From a checkpoint of a small masked spectrogram model: patch size [4, 4], batches of 256.
Rows from block 7 of a small masked spectrogram model, named by matrix and row number. Rows with one number belong to one neuron. Each number is 200 + 20 x the weight over its row's rms, rounded and kept within 0 to 999. All counts start at 0.
After each neuron's rows are labels from the 100 clips, of 14848, where the neuron reaches its largest size: "responds to" is what is common among them. Only what is clearly more common there than usual is listed. The data: drum patterns on synthesised drum kits. In brackets: how many of the 100.
# gate: MLP gate (model.blocks.7.mlp.gate.weight, 256x128), inputs 64-127
# fc1: MLP up (model.blocks.7.mlp.fc1.weight, 256x128), inputs 64-127
# fc2: MLP down (model.blocks.7.mlp.fc2.weight, 128x256, transposed), outputs 64-127

gate.14,211,208,191,167,183,218,209,201,190,201,201,187,219,248,175,220,203,187,201,185,217,177,211,215,179,196,177,223,204,204,188,190,199,237,200,175,188,202,190,198,190,206,181,223,225,216,183,170,214,192,218,202,204,221,166,194,197,170,212,220,189,218,201,216
fc1.14,222,155,197,218,223,175,242,184,219,208,188,182,196,213,185,211,179,183,210,190,203,188,136,188,199,225,186,214,186,204,174,176,189,221,183,217,203,200,205,194,198,203,196,212,217,199,194,183,225,194,199,213,201,227,184,215,219,212,216,220,163,205,195,203
fc2.14,172,176,205,215,192,162,219,185,223,193,205,197,195,180,227,195,195,218,194,203,199,201,168,201,215,187,226,208,176,237,207,204,186,190,210,224,197,225,206,184,224,216,209,224,182,203,171,211,201,146,206,181,195,214,235,220,200,178,189,201,206,200,185,217
responds to: thin (high-pass) (90); white noise (32)

gate.167,187,192,193,219,201,191,206,220,182,177,192,195,227,232,177,217,181,158,182,193,205,186,189,197,215,177,199,211,223,245,206,187,216,228,203,188,210,199,214,186,226,197,228,216,195,210,181,186,211,199,193,182,190,165,230,219,190,201,231,224,197,264,200,174
fc1.167,180,173,184,173,210,192,234,214,184,196,196,188,193,195,217,179,208,198,188,202,181,207,202,192,201,187,224,198,198,219,218,194,180,213,165,230,201,205,195,239,171,223,158,240,166,229,193,207,201,166,169,187,230,189,180,230,231,212,203,216,221,211,204,216
fc2.167,176,206,218,225,197,217,170,204,203,182,208,204,195,197,173,196,230,181,211,202,225,207,196,214,205,160,187,200,204,221,199,197,203,150,217,208,217,203,208,207,192,154,224,210,183,203,197,195,202,203,181,212,194,209,190,208,210,222,179,211,214,213,200,214
responds to: crash cymbal (66)

gate.10,182,153,168,158,190,186,234,193,187,194,196,194,228,214,219,216,211,195,195,209,215,202,190,197,212,194,220,198,209,175,187,196,225,224,202,195,149,221,163,198,208,187,230,162,194,186,174,245,205,219,201,177,190,161,210,189,179,215,185,189,184,210,214,199
fc1.10,204,139,182,194,182,214,224,205,212,203,209,209,165,196,157,197,214,214,210,197,199,196,189,212,206,150,235,208,200,150,209,194,198,249,195,205,204,210,199,213,184,212,203,156,237,222,220,198,205,215,236,191,198,202,181,172,186,204,206,168,200,189,206,184
fc2.10,176,214,202,164,194,205,203,190,209,191,187,203,239,209,199,213,207,206,195,193,193,190,209,214,194,200,211,202,140,198,196,199,206,225,217,184,190,183,172,212,169,212,193,206,200,253,206,188,206,182,206,177,163,217,224,222,148,197,202,217,202,241,210,243
responds to: snare (94); text has "noise" (34)

gate.163,210,232,178,201,184,190,206,206,208,193,188,231,191,242,211,197,210,159,216,179,188,184,188,199,156,166,194,213,177,207,206,237,199,233,197,205,210,176,194,252,199,183,197,221,224,212,185,223,181,169,200,205,184,191,190,223,225,188,209,191,184,201,192,210
fc1.163,234,214,178,202,197,179,223,182,200,195,211,156,253,208,190,208,181,192,194,178,218,198,199,218,203,212,224,226,199,213,193,131,180,208,185,181,221,192,226,205,190,219,185,185,230,209,203,192,243,185,219,194,228,221,185,208,201,197,240,172,192,212,183,173
fc2.163,184,166,207,199,207,202,187,174,187,215,196,202,204,176,178,183,199,182,171,235,218,183,200,238,216,202,183,189,205,190,235,207,226,171,179,208,200,236,179,151,192,178,200,218,194,187,212,194,206,241,208,241,221,202,196,214,178,221,174,248,201,211,195,220
responds to: thin (high-pass) (55); march (27)

gate.155,200,205,168,180,193,191,224,210,173,210,208,195,210,236,196,170,177,199,175,193,196,206,194,218,211,211,169,203,154,224,214,197,196,194,185,218,239,155,228,225,206,179,191,189,246,208,146,198,210,192,201,191,184,167,183,229,214,209,207,232,215,189,215,188
fc1.155,208,211,176,144,185,200,206,205,189,179,195,192,185,225,171,190,201,160,188,193,181,202,203,212,201,184,213,213,168,212,228,192,185,190,181,210,223,194,235,244,194,193,214,216,263,231,212,194,205,168,204,189,236,181,219,245,187,205,216,187,228,208,212,208
fc2.155,194,194,255,219,207,202,171,183,202,165,213,206,206,212,176,201,205,221,191,224,191,208,198,198,194,204,188,174,245,206,177,211,220,180,194,206,210,170,202,215,202,241,158,182,197,212,174,239,192,206,185,203,227,206,198,214,231,229,144,256,207,208,188,201
responds to: closed hi-hat (72)

gate.236,190,207,168,183,210,197,186,218,193,164,170,213,210,208,195,184,258,159,216,207,207,205,191,192,203,183,231,180,163,234,251,217,188,190,214,145,194,223,183,198,210,201,200,206,200,183,205,215,189,193,189,200,186,186,214,157,212,214,185,186,228,206,204,195
fc1.236,177,182,193,223,192,203,242,218,149,172,212,197,187,191,182,168,152,177,186,213,223,224,207,247,212,192,203,175,235,204,201,221,201,191,212,205,205,182,215,194,201,205,187,190,227,201,205,170,176,204,231,200,207,221,205,193,167,200,194,200,250,194,223,192
fc2.236,213,169,228,200,201,219,242,201,198,193,184,214,193,191,217,193,153,225,199,201,215,190,226,200,184,202,197,199,210,186,169,218,200,190,199,254,189,167,188,212,182,176,170,213,208,223,207,180,175,182,189,229,199,214,218,207,162,189,213,217,207,218,199,173
responds to: closed hi-hat (96); quiet level (72)

gate.186,199,212,219,208,216,157,216,206,222,172,197,180,183,231,223,214,183,168,188,195,228,206,196,191,189,174,201,207,226,213,196,181,206,198,186,210,184,181,213,254,178,201,209,208,172,204,204,250,208,173,175,185,205,175,190,213,195,172,203,195,229,218,185,187
fc1.186,207,231,250,199,221,189,211,221,213,208,201,196,189,178,180,193,192,208,199,193,200,198,225,185,216,198,187,204,194,215,182,194,163,227,197,232,227,210,235,180,169,188,205,224,172,225,205,206,205,186,173,189,219,224,211,210,248,173,202,236,200,238,189,206
fc2.186,222,201,151,209,198,193,189,198,193,237,196,200,242,224,244,200,163,188,210,202,177,200,158,193,212,217,197,201,212,185,175,200,215,185,216,155,179,193,194,193,246,219,212,191,215,205,199,206,199,224,197,191,188,207,178,186,194,220,188,159,177,186,185,167
responds to: ride cymbal (74)

gate.43,237,198,224,214,218,190,175,201,205,193,233,217,184,217,194,202,186,177,197,189,150,184,192,202,185,204,212,215,198,189,189,205,197,213,199,204,200,168,202,252,197,204,162,207,216,214,198,179,210,214,192,184,196,178,172,219,223,148,198,190,202,183,186,167
fc1.43,199,192,172,206,200,200,186,188,206,199,194,225,160,187,159,189,205,173,210,224,231,194,199,201,196,172,226,198,235,195,200,233,188,185,188,165,204,221,157,152,206,160,248,186,227,193,193,199,180,191,226,197,177,222,220,158,192,219,180,179,204,178,204,184
fc2.43,214,235,167,188,200,180,159,199,213,196,185,196,181,212,215,220,221,206,204,175,209,184,209,198,194,192,222,216,209,204,225,196,223,217,182,179,200,204,207,205,210,198,200,220,232,207,177,225,209,235,215,193,184,167,190,175,176,196,201,199,177,208,188,228
responds to: mains hum (72)

gate.194,202,184,217,232,203,186,193,221,186,212,191,188,199,187,203,184,188,212,180,197,182,206,213,195,212,186,189,206,210,228,179,196,172,201,189,222,213,216,184,201,208,205,166,224,204,209,192,152,205,220,181,193,212,201,147,203,213,173,220,213,197,216,222,193
fc1.194,197,234,197,167,206,195,226,198,179,206,197,198,190,175,218,203,217,180,204,209,213,203,179,194,208,189,209,188,208,173,227,197,236,201,198,179,195,207,177,226,192,198,225,214,175,198,224,257,199,179,193,197,192,193,245,237,192,238,194,208,227,195,201,198
fc2.194,204,191,209,213,202,188,185,198,241,198,203,198,168,212,216,215,176,201,196,182,217,198,189,195,215,190,200,191,185,231,176,200,172,248,187,203,217,202,202,155,203,210,159,213,198,217,207,214,201,217,210,213,194,211,200,217,202,152,257,242,197,199,193,231
responds to: crash cymbal (50); muffled (low-pass) (29)

gate.210,191,157,227,224,230,212,204,227,176,174,198,207,206,195,226,174,204,184,179,197,207,199,211,215,191,198,200,193,161,213,190,211,193,215,207,177,221,234,189,182,201,183,176,233,200,196,171,165,196,197,161,172,230,207,187,187,226,164,178,224,210,203,202,218
fc1.210,196,215,185,172,181,216,214,228,182,180,196,207,158,248,195,195,197,199,197,191,219,190,213,198,194,183,228,211,190,171,248,193,219,205,180,211,198,194,183,193,212,202,211,211,204,198,219,186,199,190,196,208,203,205,217,176,159,183,242,186,215,221,242,169
fc2.210,206,208,192,204,210,222,182,183,205,220,193,182,211,206,236,209,199,211,181,238,176,192,192,196,192,166,237,192,193,191,188,178,192,215,188,196,222,172,201,227,168,214,208,215,213,203,218,180,213,168,201,181,211,210,209,196,200,225,202,178,191,210,191,242
responds to: closed hi-hat (80); quiet level (78); rimshot (55)

gate.85,196,201,213,206,212,201,244,221,187,218,194,200,180,193,178,183,211,208,190,191,185,185,212,176,205,215,207,210,182,182,228,189,198,220,173,200,182,214,203,197,203,165,156,224,213,230,185,186,210,222,181,188,229,222,217,187,220,151,216,217,179,220,210,183
fc1.85,185,201,196,196,179,205,207,206,175,201,200,213,180,211,201,175,172,190,196,213,217,221,226,228,216,220,188,184,213,172,184,212,227,167,177,211,207,194,189,193,212,158,231,208,207,212,216,184,188,215,189,203,196,210,227,218,161,217,183,180,240,201,239,152
fc2.85,179,208,161,185,191,215,221,202,180,199,190,207,199,230,209,185,174,203,209,219,206,198,258,207,192,181,152,202,208,199,178,206,196,160,174,195,211,207,180,170,198,159,222,226,246,224,207,179,184,219,184,214,179,188,203,200,141,209,198,186,221,229,215,196
responds to: closed hi-hat (87)

gate.224,229,183,235,173,193,208,208,199,214,223,202,195,180,223,193,216,173,154,187,195,233,200,196,212,184,196,220,187,214,175,206,197,180,217,194,184,194,195,204,189,194,201,248,198,187,217,176,207,206,213,205,182,193,219,219,214,207,229,188,194,171,194,177,202
fc1.224,192,183,203,210,184,169,203,217,219,194,193,212,187,210,200,179,196,209,224,190,202,188,165,171,171,192,201,201,241,190,131,205,181,183,197,210,218,263,192,207,204,198,241,201,180,177,227,191,198,214,182,189,207,230,192,181,197,180,210,176,223,186,215,205
fc2.224,203,196,183,212,195,198,194,184,218,202,210,205,218,217,196,201,208,216,194,189,196,194,204,198,186,180,230,185,163,174,194,194,173,213,207,214,187,192,220,224,200,207,198,178,199,184,186,210,209,197,211,177,212,200,184,186,186,189,236,185,197,249,213,227
responds to: rimshot (95)

gate.198,216,192,188,188,189,198,243,181,184,169,208,189,230,186,202,186,229,169,216,196,248,195,183,212,176,189,181,219,204,188,196,172,213,179,220,220,192,163,199,211,195,200,200,199,218,170,182,231,222,198,194,204,195,229,198,195,176,210,194,217,210,191,191,171
fc1.198,183,198,196,215,206,204,191,195,189,197,187,174,219,191,205,197,213,199,158,211,190,217,244,220,217,216,198,193,190,236,188,184,227,188,217,207,189,178,181,208,185,200,190,225,167,205,199,177,201,192,188,197,200,153,220,226,227,204,183,216,187,219,198,228
fc2.198,177,159,193,184,190,185,211,202,201,188,206,199,234,236,192,199,190,190,222,189,210,209,179,190,197,177,191,197,165,223,204,199,183,154,177,232,148,197,205,214,189,167,186,181,208,192,188,210,196,203,219,195,211,176,188,210,192,229,195,250,203,234,213,201
responds to: clap (78); reverberation (77); text has "room" (77); text has "reverberant" (77)

gate.129,171,192,186,200,205,226,207,219,182,189,178,194,238,210,185,200,177,196,173,186,199,205,191,252,183,179,176,213,198,212,206,190,209,199,251,196,170,181,232,242,196,184,193,175,206,213,203,206,211,164,193,196,179,181,183,201,169,228,176,215,220,177,197,182
fc1.129,200,205,163,218,218,165,227,189,195,215,193,191,237,198,213,201,211,199,213,181,191,192,149,180,191,187,173,215,188,205,211,187,189,222,217,193,201,216,231,218,208,200,182,209,232,178,213,227,218,178,212,198,220,192,220,203,209,185,234,217,178,198,186,203
fc2.129,208,191,213,177,195,165,223,208,218,213,198,202,189,160,198,204,231,218,200,215,207,198,191,188,187,228,203,217,207,171,227,201,235,175,171,218,198,237,176,180,185,222,229,194,192,159,206,205,202,210,222,197,159,197,214,195,232,205,245,202,192,186,211,190
responds to: clap (50); clipping (26); text has "clipped" (26)

gate.200,210,223,226,214,197,181,197,226,186,220,197,208,202,167,202,178,203,211,175,187,200,195,197,193,187,227,191,203,194,177,200,204,213,192,205,219,205,206,186,183,233,152,242,187,225,170,163,204,201,206,197,178,246,199,244,174,213,178,184,245,198,195,228,202
fc1.200,204,181,212,181,181,216,206,191,194,249,203,214,202,165,214,182,234,184,196,211,199,196,220,201,177,200,188,210,203,199,176,224,205,203,189,200,212,150,183,183,186,166,202,193,224,202,174,210,187,238,145,210,196,211,204,203,211,196,204,216,210,202,209,173
fc2.200,206,205,180,186,188,205,208,205,199,242,207,205,196,178,231,182,248,180,204,206,209,198,223,192,188,201,181,209,166,228,160,217,203,196,183,221,200,165,195,173,216,178,195,180,227,208,160,213,181,240,159,208,185,195,191,198,218,214,178,212,179,186,196,179
responds to: rimshot (54)

gate.41,191,181,187,215,224,227,206,201,170,183,210,161,222,213,193,194,182,172,181,186,208,176,195,224,185,174,209,237,199,194,209,149,203,206,209,188,233,181,212,212,184,239,215,196,221,226,216,211,246,184,210,170,191,190,234,221,188,234,199,198,227,230,183,181
fc1.41,211,216,224,194,176,184,219,187,203,195,215,255,195,208,198,195,192,216,216,190,201,116,159,169,186,203,206,244,206,215,210,184,201,182,202,200,182,186,204,192,212,197,204,175,237,177,190,242,251,192,213,208,187,199,200,204,172,195,228,195,185,183,196,175
fc2.41,207,174,163,204,204,229,173,172,182,188,203,197,209,211,189,213,227,154,204,222,225,201,245,212,208,169,198,195,256,175,212,196,222,193,214,180,207,223,191,206,208,205,211,210,224,199,216,196,192,231,194,201,202,183,212,204,203,217,168,188,187,225,208,197
responds to: thin (high-pass) (84); clap (82)

gate.62,181,229,182,243,200,190,189,225,178,192,186,183,198,182,190,179,160,225,193,192,201,199,242,196,213,197,179,204,170,200,201,192,153,198,200,233,216,186,206,186,218,182,234,206,204,168,155,164,204,227,169,175,202,201,227,202,204,162,170,250,196,231,209,205
fc1.62,185,176,162,173,211,168,229,203,195,212,170,208,205,214,238,197,213,211,196,206,202,214,150,213,219,191,210,191,194,203,210,210,228,181,203,181,179,216,174,218,213,193,207,220,211,222,239,208,184,180,202,205,216,177,215,197,160,232,202,214,213,163,202,226
fc2.62,192,187,180,151,221,191,205,189,202,211,204,209,199,197,183,191,213,187,192,232,177,192,191,178,209,178,199,204,209,234,232,225,193,182,198,175,165,182,193,226,219,187,234,219,213,212,202,174,168,208,206,203,234,168,197,217,214,260,156,174,196,183,213,198
responds to: white noise (26)

gate.181,199,225,216,226,191,221,203,221,190,228,196,222,201,191,214,207,211,227,189,201,187,188,210,202,202,234,191,191,193,159,228,237,188,218,175,232,198,236,182,166,220,164,191,213,200,207,174,190,160,218,192,190,211,214,247,192,182,188,210,185,178,175,199,188
fc1.181,206,199,218,169,179,197,184,191,193,214,225,218,193,181,186,190,224,182,207,202,165,197,237,213,174,211,196,194,193,169,219,220,225,193,212,215,188,177,209,214,229,203,217,164,245,188,179,186,203,180,212,208,184,223,201,196,188,220,166,181,224,154,217,143
fc2.181,218,189,214,216,201,205,202,231,203,212,190,196,200,184,201,186,217,202,179,198,197,209,212,176,199,184,191,191,181,199,195,202,189,167,235,203,147,160,191,211,233,175,247,178,224,187,200,213,194,210,205,150,213,219,195,185,229,193,197,170,171,202,194,176
responds to: closed hi-hat (64)

gate.114,212,203,186,212,196,190,176,199,188,208,195,209,200,165,207,167,257,196,217,181,198,187,200,181,183,221,183,220,168,212,193,192,213,199,178,216,233,161,207,203,207,157,194,226,226,187,197,202,208,193,171,217,202,219,221,209,218,164,221,218,197,202,189,167
fc1.114,180,171,181,164,192,192,208,198,209,232,179,191,207,214,257,209,207,197,182,207,169,210,180,203,203,231,232,191,215,194,194,202,215,190,234,196,157,209,185,212,202,205,230,161,207,223,242,206,197,172,212,183,188,214,230,191,218,231,208,175,193,177,205,197
fc2.114,225,163,191,184,195,196,236,204,193,191,202,201,193,198,185,196,197,215,200,197,194,198,227,192,231,197,151,206,210,183,192,197,175,194,225,189,246,237,223,210,165,236,189,197,206,186,204,185,210,201,209,189,188,181,171,192,212,227,221,221,172,213,209,212
responds to: rimshot (100)

gate.140,187,187,154,241,187,215,197,211,183,162,198,199,197,230,192,192,209,169,176,204,209,206,223,212,186,188,173,202,193,193,167,196,213,210,208,218,184,194,201,199,213,210,216,178,227,217,178,187,199,214,196,187,180,194,159,176,189,180,212,213,226,205,212,192
fc1.140,206,196,186,224,192,214,172,199,198,187,213,199,221,251,190,195,202,194,200,178,201,201,213,218,196,180,237,209,171,246,224,205,204,179,204,207,246,162,224,214,205,204,147,168,230,198,146,183,197,230,229,200,215,186,173,191,185,176,188,168,175,210,203,182
fc2.140,220,202,210,190,212,193,209,199,219,188,201,199,169,187,147,197,209,194,195,185,180,201,232,202,193,186,244,206,233,208,220,200,202,198,203,222,181,183,222,232,218,215,152,186,199,202,208,255,208,165,208,219,169,149,183,212,208,199,144,187,232,171,208,224
responds to: crash cymbal (54); white noise (28)

gate.53,222,273,238,233,193,231,211,204,173,179,203,202,207,195,194,208,212,205,204,222,205,199,161,200,211,210,182,194,218,227,199,204,221,168,186,162,180,196,171,205,176,220,204,200,195,190,177,226,192,199,164,210,198,241,247,231,189,207,179,207,210,205,189,178
fc1.53,186,200,177,190,179,197,202,182,182,187,198,202,227,197,215,220,209,218,181,223,203,213,224,188,187,210,203,190,189,207,221,206,169,154,245,206,175,220,193,212,208,219,217,200,210,145,194,199,210,200,226,192,193,156,190,199,187,213,222,229,172,213,214,209
fc2.53,189,198,199,181,207,184,185,202,209,202,213,209,188,191,200,170,215,191,164,167,221,186,214,201,199,197,191,211,219,200,204,205,194,193,226,225,222,205,202,206,186,197,238,201,205,177,190,176,208,223,226,218,187,201,192,178,202,176,179,243,216,189,203,208
responds to: ride cymbal (93)

gate.90,199,210,184,181,174,186,174,207,209,192,223,217,185,191,159,211,184,201,218,167,191,183,222,193,195,196,213,216,215,182,190,201,225,219,230,213,216,135,239,213,221,205,187,194,208,200,209,199,215,173,235,228,156,209,200,200,184,218,207,180,214,167,186,193
fc1.90,190,241,156,168,179,194,204,217,184,219,201,228,190,189,168,185,210,181,208,202,181,193,205,203,182,171,180,202,222,193,192,237,185,190,184,236,203,179,172,227,213,181,237,213,244,193,180,197,181,174,184,188,198,153,207,218,237,208,180,197,217,182,229,182
fc2.90,216,229,196,225,220,179,204,217,211,222,199,202,185,198,177,212,247,222,207,181,204,200,176,162,207,221,222,186,202,210,178,201,172,179,211,158,193,225,240,216,197,234,165,206,167,192,217,248,199,208,191,188,230,205,196,202,226,186,212,209,177,200,169,206
responds to: white noise (48); pink noise (27)

gate.205,185,137,177,209,200,206,211,217,173,233,206,210,196,200,243,176,213,222,187,200,169,187,184,200,203,186,201,203,186,156,183,216,206,189,188,224,182,225,175,171,231,207,186,162,235,191,151,206,197,232,209,186,206,172,186,157,183,192,201,173,197,163,217,185
fc1.205,188,203,207,193,181,216,206,210,187,178,193,208,204,174,184,216,193,182,201,200,184,196,252,212,193,191,206,203,187,239,204,204,178,171,221,203,184,237,224,222,183,212,218,205,202,167,221,167,200,162,149,183,216,228,229,212,178,198,151,206,213,203,222,174
fc2.205,224,162,212,211,196,174,228,187,201,195,203,199,207,193,212,199,200,202,197,212,212,206,171,187,248,217,199,192,211,203,196,193,224,204,181,229,218,199,218,193,220,226,177,192,197,202,190,202,201,196,213,191,199,160,188,197,224,205,232,164,175,167,188,190
responds to: rimshot (73)

gate.82,199,186,206,166,220,182,191,200,206,222,187,196,201,194,187,182,242,176,163,209,170,205,189,220,216,206,192,208,227,200,179,190,194,189,192,200,169,188,215,211,191,157,237,228,236,208,238,188,204,167,198,161,229,213,228,232,229,209,181,163,235,182,206,158
fc1.82,204,232,180,176,178,197,219,207,229,184,177,216,174,204,178,183,200,180,241,171,189,169,162,193,179,179,202,213,185,204,224,205,182,207,190,220,255,182,185,220,215,197,172,236,210,221,207,188,202,208,196,210,199,251,226,216,198,211,199,210,188,190,206,177
fc2.82,187,186,202,177,201,214,204,242,172,188,202,205,190,207,182,190,202,168,208,213,222,187,216,200,221,177,198,223,163,207,219,192,205,205,181,232,237,246,192,180,188,179,191,221,205,190,177,142,210,256,192,199,162,197,200,234,205,167,232,173,243,220,179,215
responds to: mains hum (38)

gate.83,169,177,156,196,184,207,199,222,209,179,156,221,212,247,223,166,202,165,202,200,217,203,198,215,194,181,200,166,145,221,216,242,203,192,205,214,208,200,198,173,210,195,178,208,238,194,177,219,147,204,203,197,197,204,204,171,181,171,212,205,211,228,231,215
fc1.83,180,190,187,193,195,161,221,201,182,179,172,210,171,215,208,166,238,201,192,218,231,222,203,224,194,169,174,168,193,220,195,218,205,194,204,222,202,195,173,225,168,203,198,211,216,205,222,224,166,186,164,191,226,177,177,163,193,207,203,211,244,218,208,225
fc2.83,190,233,222,213,209,209,182,192,237,200,212,195,168,209,209,196,176,206,197,188,228,213,157,211,206,206,216,198,168,216,170,171,170,206,176,207,235,179,181,216,192,211,184,200,200,225,199,233,230,175,196,174,200,228,201,213,201,194,233,181,192,194,171,191
responds to: thin (high-pass) (69)

gate.230,218,226,230,230,197,183,182,186,185,209,212,199,201,198,212,221,210,202,191,190,195,194,156,183,198,225,191,192,221,220,244,206,227,210,175,201,224,201,201,178,227,221,179,198,203,157,188,217,200,223,207,208,265,203,219,208,176,200,233,221,171,232,192,197
fc1.230,229,250,228,173,176,184,187,182,224,203,197,199,198,210,226,208,210,195,221,179,167,190,155,168,200,219,219,204,211,235,234,196,194,199,192,214,210,184,234,215,225,218,195,185,186,170,154,222,207,211,224,209,225,213,186,246,201,203,199,206,173,203,200,172
fc2.230,189,184,207,226,208,201,217,220,198,205,206,205,180,220,160,175,172,172,207,193,199,209,211,209,194,153,194,191,185,193,216,205,208,225,177,196,231,178,189,220,222,170,169,215,202,239,197,187,194,197,180,238,194,218,174,177,175,224,225,220,199,219,208,199
responds to: crash cymbal (58)

gate.238,223,242,210,191,180,255,213,219,175,212,216,220,251,180,204,182,199,209,208,200,210,191,198,193,213,208,177,192,179,189,223,221,183,196,193,225,220,178,187,192,219,178,177,232,183,199,150,198,198,239,193,203,198,195,204,236,223,183,210,217,188,202,198,152
fc1.238,208,206,196,201,187,173,223,196,204,188,200,213,216,229,196,183,214,177,232,185,199,175,164,202,190,204,177,227,187,196,192,191,188,215,203,184,228,198,199,223,214,184,202,207,221,193,213,221,220,149,203,215,186,242,211,201,185,195,230,193,209,182,180,193
fc2.238,213,241,189,193,178,230,204,200,207,194,201,201,224,203,220,202,205,211,182,182,199,200,238,201,184,219,207,189,205,236,223,200,169,196,220,245,184,200,189,208,205,192,144,185,180,206,160,225,201,237,196,201,189,187,184,234,201,179,168,239,192,207,206,209
responds to: thin (high-pass) (55)

gate.168,179,223,216,196,190,186,210,250,180,169,189,219,204,228,204,185,170,211,198,166,198,183,201,198,173,190,190,217,173,213,213,208,241,199,261,216,194,203,205,182,245,190,192,198,193,193,188,201,209,208,172,200,182,212,198,195,209,215,154,208,224,183,218,170
fc1.168,215,202,200,234,215,169,168,190,196,198,218,196,211,206,193,207,166,219,186,196,191,196,210,203,200,195,169,199,194,167,184,198,199,248,203,199,212,244,193,189,224,219,214,126,212,173,172,200,212,225,234,204,213,168,180,205,182,184,192,216,164,203,194,215
fc2.168,170,214,204,171,201,214,209,247,219,200,196,199,193,181,187,206,214,210,215,254,200,211,193,206,188,218,225,176,165,222,191,213,218,191,192,175,185,176,182,224,164,188,193,222,170,195,216,212,184,183,191,189,199,203,232,192,232,213,182,185,205,193,213,223
responds to: thin (high-pass) (86)

gate.218,204,200,187,199,188,174,189,180,230,174,207,198,179,216,201,222,225,177,222,195,228,187,199,182,178,172,215,218,168,236,195,187,198,196,230,177,191,240,202,193,201,218,185,207,219,158,164,214,221,220,218,200,220,219,210,168,182,172,191,208,194,214,183,187
fc1.218,209,220,190,168,174,192,205,211,192,217,219,228,238,206,181,175,196,234,209,187,189,198,174,212,178,170,201,192,188,177,209,220,208,172,213,200,196,184,212,212,225,205,214,163,231,201,198,206,199,214,202,200,172,199,177,191,172,249,200,186,218,146,227,165
fc2.218,193,154,208,170,198,219,188,193,188,198,193,205,190,217,203,221,207,206,195,225,244,200,266,207,211,203,206,197,169,205,196,200,224,130,174,225,198,197,207,160,206,177,179,218,220,210,175,191,205,172,188,209,213,185,232,168,188,195,191,218,189,227,225,212
responds to: snare (82); thin (high-pass) (39)

gate.135,186,213,200,226,210,226,188,235,167,193,205,208,196,214,200,185,153,224,160,185,190,194,200,220,191,200,183,205,192,214,193,214,212,210,213,238,205,169,196,166,235,173,200,204,216,200,188,172,193,188,181,158,195,203,192,160,221,209,216,237,203,210,219,211
fc1.135,196,228,220,195,171,224,177,202,185,161,217,212,191,217,189,205,176,212,201,191,247,190,245,212,197,243,193,207,215,180,220,200,187,192,208,193,236,206,227,161,199,199,214,199,185,184,226,178,201,194,199,203,205,212,229,223,153,194,174,219,215,213,204,207
fc2.135,207,195,185,216,224,161,200,177,236,222,182,181,213,187,188,219,250,178,197,212,185,232,190,191,234,221,197,191,197,196,201,192,217,173,199,182,172,217,210,211,163,190,197,241,192,235,228,209,179,195,195,188,219,209,218,196,266,197,215,190,197,203,179,222
responds to: white noise (28)

gate.234,193,208,217,210,214,213,204,228,179,203,188,198,207,153,209,190,179,241,164,189,202,203,221,214,182,227,174,194,151,182,211,213,195,201,221,217,196,222,193,149,213,144,197,198,189,186,190,214,193,232,169,180,212,214,214,182,201,180,188,241,204,233,215,205
fc1.234,211,193,237,189,163,240,228,207,217,187,197,211,203,195,199,187,191,195,202,200,240,193,212,216,195,203,204,198,189,204,229,199,179,210,195,237,224,163,206,201,192,183,161,221,195,269,206,157,199,197,230,207,198,193,181,188,199,168,228,196,204,205,182,174
fc2.234,193,195,164,192,218,147,190,171,198,219,192,185,202,184,198,215,226,196,194,206,169,214,193,182,212,191,180,199,215,176,187,190,214,204,194,158,199,226,215,202,178,214,245,206,211,176,225,208,205,193,195,186,191,186,223,197,217,222,176,206,203,184,212,233
responds to: thin (high-pass) (29)

gate.146,192,159,190,214,194,217,196,222,196,174,189,209,197,182,221,182,190,229,185,187,222,192,175,199,182,202,167,200,169,232,206,208,152,191,204,225,221,186,208,150,220,183,203,209,197,187,181,189,192,219,180,181,202,230,209,183,205,161,231,233,177,202,213,225
fc1.146,168,166,169,172,193,213,211,197,204,201,169,196,209,221,207,214,238,172,195,211,190,201,217,195,206,226,197,201,194,242,199,201,183,199,218,173,163,195,229,212,177,209,174,227,200,205,234,207,198,171,192,183,199,208,219,185,222,186,204,212,201,208,218,224
fc2.146,222,232,245,202,187,207,201,198,200,206,208,214,186,223,191,189,168,213,204,182,204,195,209,204,188,177,181,202,213,202,216,209,184,237,196,192,199,212,221,157,255,201,216,186,215,177,157,246,200,221,185,201,210,219,207,181,188,179,203,217,179,224,231,193
responds to: rimshot (64)